A small multi-label audio tagger, trained from scratch: activation swiglu.
Rows from block 5 of a small multi-label audio tagger, named by matrix and row number. Rows with one number belong to one neuron. Each number is 200 + 30 x the weight over its row's rms, rounded and kept within 0 to 999. All counts start at 0.
After each neuron's rows are labels from the 100 clips, of 14976, where the neuron reaches its largest size: "responds to" is what is common among them. Only what is clearly more common there than usual is listed. The data: chords played on synthesised instruments.
# gate: first MLP gate (model.blocks.5.ff1.gate.weight, 640x160), inputs 108-159
# fc1: first MLP up (model.blocks.5.ff1.fc1.weight, 640x160), inputs 108-159
# fc2: first MLP down (model.blocks.5.ff1.fc2.weight, 160x640, transposed), outputs 108-159

gate.314,187,177,262,185,169,224,204,201,167,241,227,146,198,172,219,191,225,198,174,219,255,201,175,208,170,233,207,274,211,169,215,193,152,165,166,199,246,223,214,208,189,203,150,190,272,217,146,205,245,216,210,146
fc1.314,209,154,200,278,134,216,210,201,179,230,231,219,214,194,192,285,233,183,243,233,160,218,174,182,201,205,172,257,239,201,167,245,197,280,228,236,210,179,184,204,223,231,130,175,195,207,168,182,163,187,221,157
fc2.314,147,200,185,211,230,240,247,212,181,232,232,204,216,197,235,192,178,164,199,225,244,187,183,199,141,222,215,213,169,133,174,205,115,214,207,226,231,161,194,183,203,234,214,228,210,251,196,213,182,213,175,195
responds to: piano-like

gate.433,189,167,201,172,207,117,208,221,172,218,264,170,195,162,175,158,163,193,199,225,206,217,169,196,211,223,197,191,206,219,243,215,198,190,135,217,190,203,198,209,148,152,148,221,201,158,229,193,185,255,153,204
fc1.433,199,210,168,217,221,286,233,171,230,171,151,222,218,255,235,262,235,218,155,202,223,175,182,199,195,146,212,201,191,187,150,206,223,193,226,157,172,186,178,245,227,251,217,212,230,214,174,184,221,151,165,180
fc2.433,198,212,221,184,151,242,184,158,171,192,187,219,243,205,189,186,204,228,208,188,225,195,177,191,165,164,164,199,212,219,153,186,230,225,190,219,250,178,158,178,219,172,186,185,176,163,251,233,204,197,234,139
responds to: organ-like

gate.353,236,149,191,177,248,198,223,175,202,231,160,222,177,230,190,230,201,228,219,212,164,217,179,145,211,214,194,222,194,158,232,185,233,214,182,212,168,191,172,199,205,203,195,210,221,229,151,245,221,179,274,217
fc1.353,254,236,215,207,166,205,245,187,199,208,268,191,233,242,214,185,191,190,185,194,214,213,254,212,172,199,194,172,144,185,200,209,194,202,205,155,200,176,266,163,223,228,216,234,169,188,214,211,169,165,182,162
fc2.353,235,203,203,206,216,130,150,233,194,215,163,220,247,249,194,239,188,172,194,202,222,167,197,221,255,128,218,217,161,140,191,161,199,171,173,163,148,216,242,190,175,198,230,220,194,188,260,241,245,131,242,225
responds to: piano-like; string section-like

gate.549,197,145,159,177,188,200,247,159,210,195,215,190,148,223,150,244,223,189,191,194,223,182,220,211,207,183,228,234,235,135,231,185,205,201,234,280,214,265,219,232,164,204,159,223,193,217,139,169,192,212,219,245
fc1.549,207,241,239,229,194,193,196,228,195,183,157,203,221,197,228,168,179,207,186,198,215,232,170,217,219,192,178,136,184,246,201,241,191,209,167,160,216,178,233,184,210,238,246,188,237,202,200,238,171,164,190,154
fc2.549,205,178,235,208,196,178,187,212,191,194,201,200,217,238,199,154,172,241,149,186,202,194,155,224,202,198,259,143,229,278,188,172,202,120,193,193,224,188,215,237,265,223,223,207,215,256,172,196,200,204,180,196
responds to: piano-like

gate.199,163,212,220,210,161,209,189,191,201,204,163,233,206,150,193,275,223,236,223,167,196,197,246,181,219,212,179,146,197,245,206,180,210,200,195,225,173,186,172,129,216,238,256,183,254,188,188,225,192,161,216,162
fc1.199,134,193,157,228,162,206,191,188,192,225,113,187,180,184,173,217,245,226,216,170,206,184,236,216,232,169,214,207,218,208,185,184,224,233,195,210,147,207,212,138,251,190,203,208,180,254,163,213,180,169,247,171
fc2.199,168,249,211,245,169,228,275,219,181,227,209,123,196,169,182,172,200,156,248,257,220,170,219,218,218,219,201,182,181,227,227,217,213,221,221,241,128,199,196,214,187,237,171,222,224,243,168,181,166,194,173,193
responds to: piano-like; the note G#

gate.306,204,219,145,202,213,177,177,186,198,191,178,212,205,228,179,260,178,212,203,217,244,198,215,255,213,191,234,203,244,192,190,205,190,232,206,244,178,166,201,222,226,145,197,195,207,155,200,206,213,166,207,164
fc1.306,265,175,225,191,169,193,162,224,240,237,221,209,156,182,247,173,256,224,190,201,197,246,195,151,201,239,192,240,205,151,184,195,285,188,232,160,212,254,215,206,172,229,221,201,169,202,215,209,183,226,247,204
fc2.306,213,226,205,219,210,173,161,250,183,172,199,198,254,218,208,201,183,197,221,156,187,207,231,265,237,193,184,144,229,201,154,194,187,177,187,172,233,248,187,180,250,181,188,209,150,195,227,163,239,240,216,288
responds to: piano-like; horn-like

gate.550,178,167,223,212,183,242,202,165,232,193,179,170,210,247,171,233,255,138,201,252,170,180,175,251,180,212,204,168,286,193,203,199,242,241,227,225,203,214,188,183,215,136,255,174,197,202,204,210,162,179,189,221
fc1.550,246,220,228,144,213,185,154,189,187,208,223,199,181,245,186,184,170,245,184,173,174,148,242,252,254,150,202,218,232,222,155,137,244,168,234,186,231,227,227,241,213,213,186,203,184,188,196,223,128,196,211,226
fc2.550,240,241,195,205,240,197,254,191,183,203,223,243,184,257,187,195,215,196,204,160,272,249,163,203,206,158,203,213,248,195,214,164,177,130,200,182,221,222,225,199,195,215,134,189,236,247,149,187,179,209,219,214
responds to: piano-like; horn-like

gate.59,170,234,211,200,212,177,220,206,193,210,208,164,203,166,132,195,207,178,171,208,193,181,207,152,153,173,217,193,185,155,179,171,239,208,214,225,184,181,270,233,221,201,170,214,249,231,212,181,164,219,232,151
fc1.59,217,185,165,225,151,144,153,211,211,205,227,176,226,229,192,195,261,181,184,189,210,258,192,197,183,194,158,165,184,161,233,244,223,180,151,251,213,217,196,215,219,200,200,226,184,204,218,214,177,188,138,196
fc2.59,227,199,225,164,196,184,191,193,154,234,116,170,200,263,205,225,217,180,167,243,178,178,205,165,232,203,168,219,178,202,217,238,190,242,158,206,199,200,209,169,161,184,194,207,224,156,158,203,216,211,193,176
responds to: piano-like; arpeggio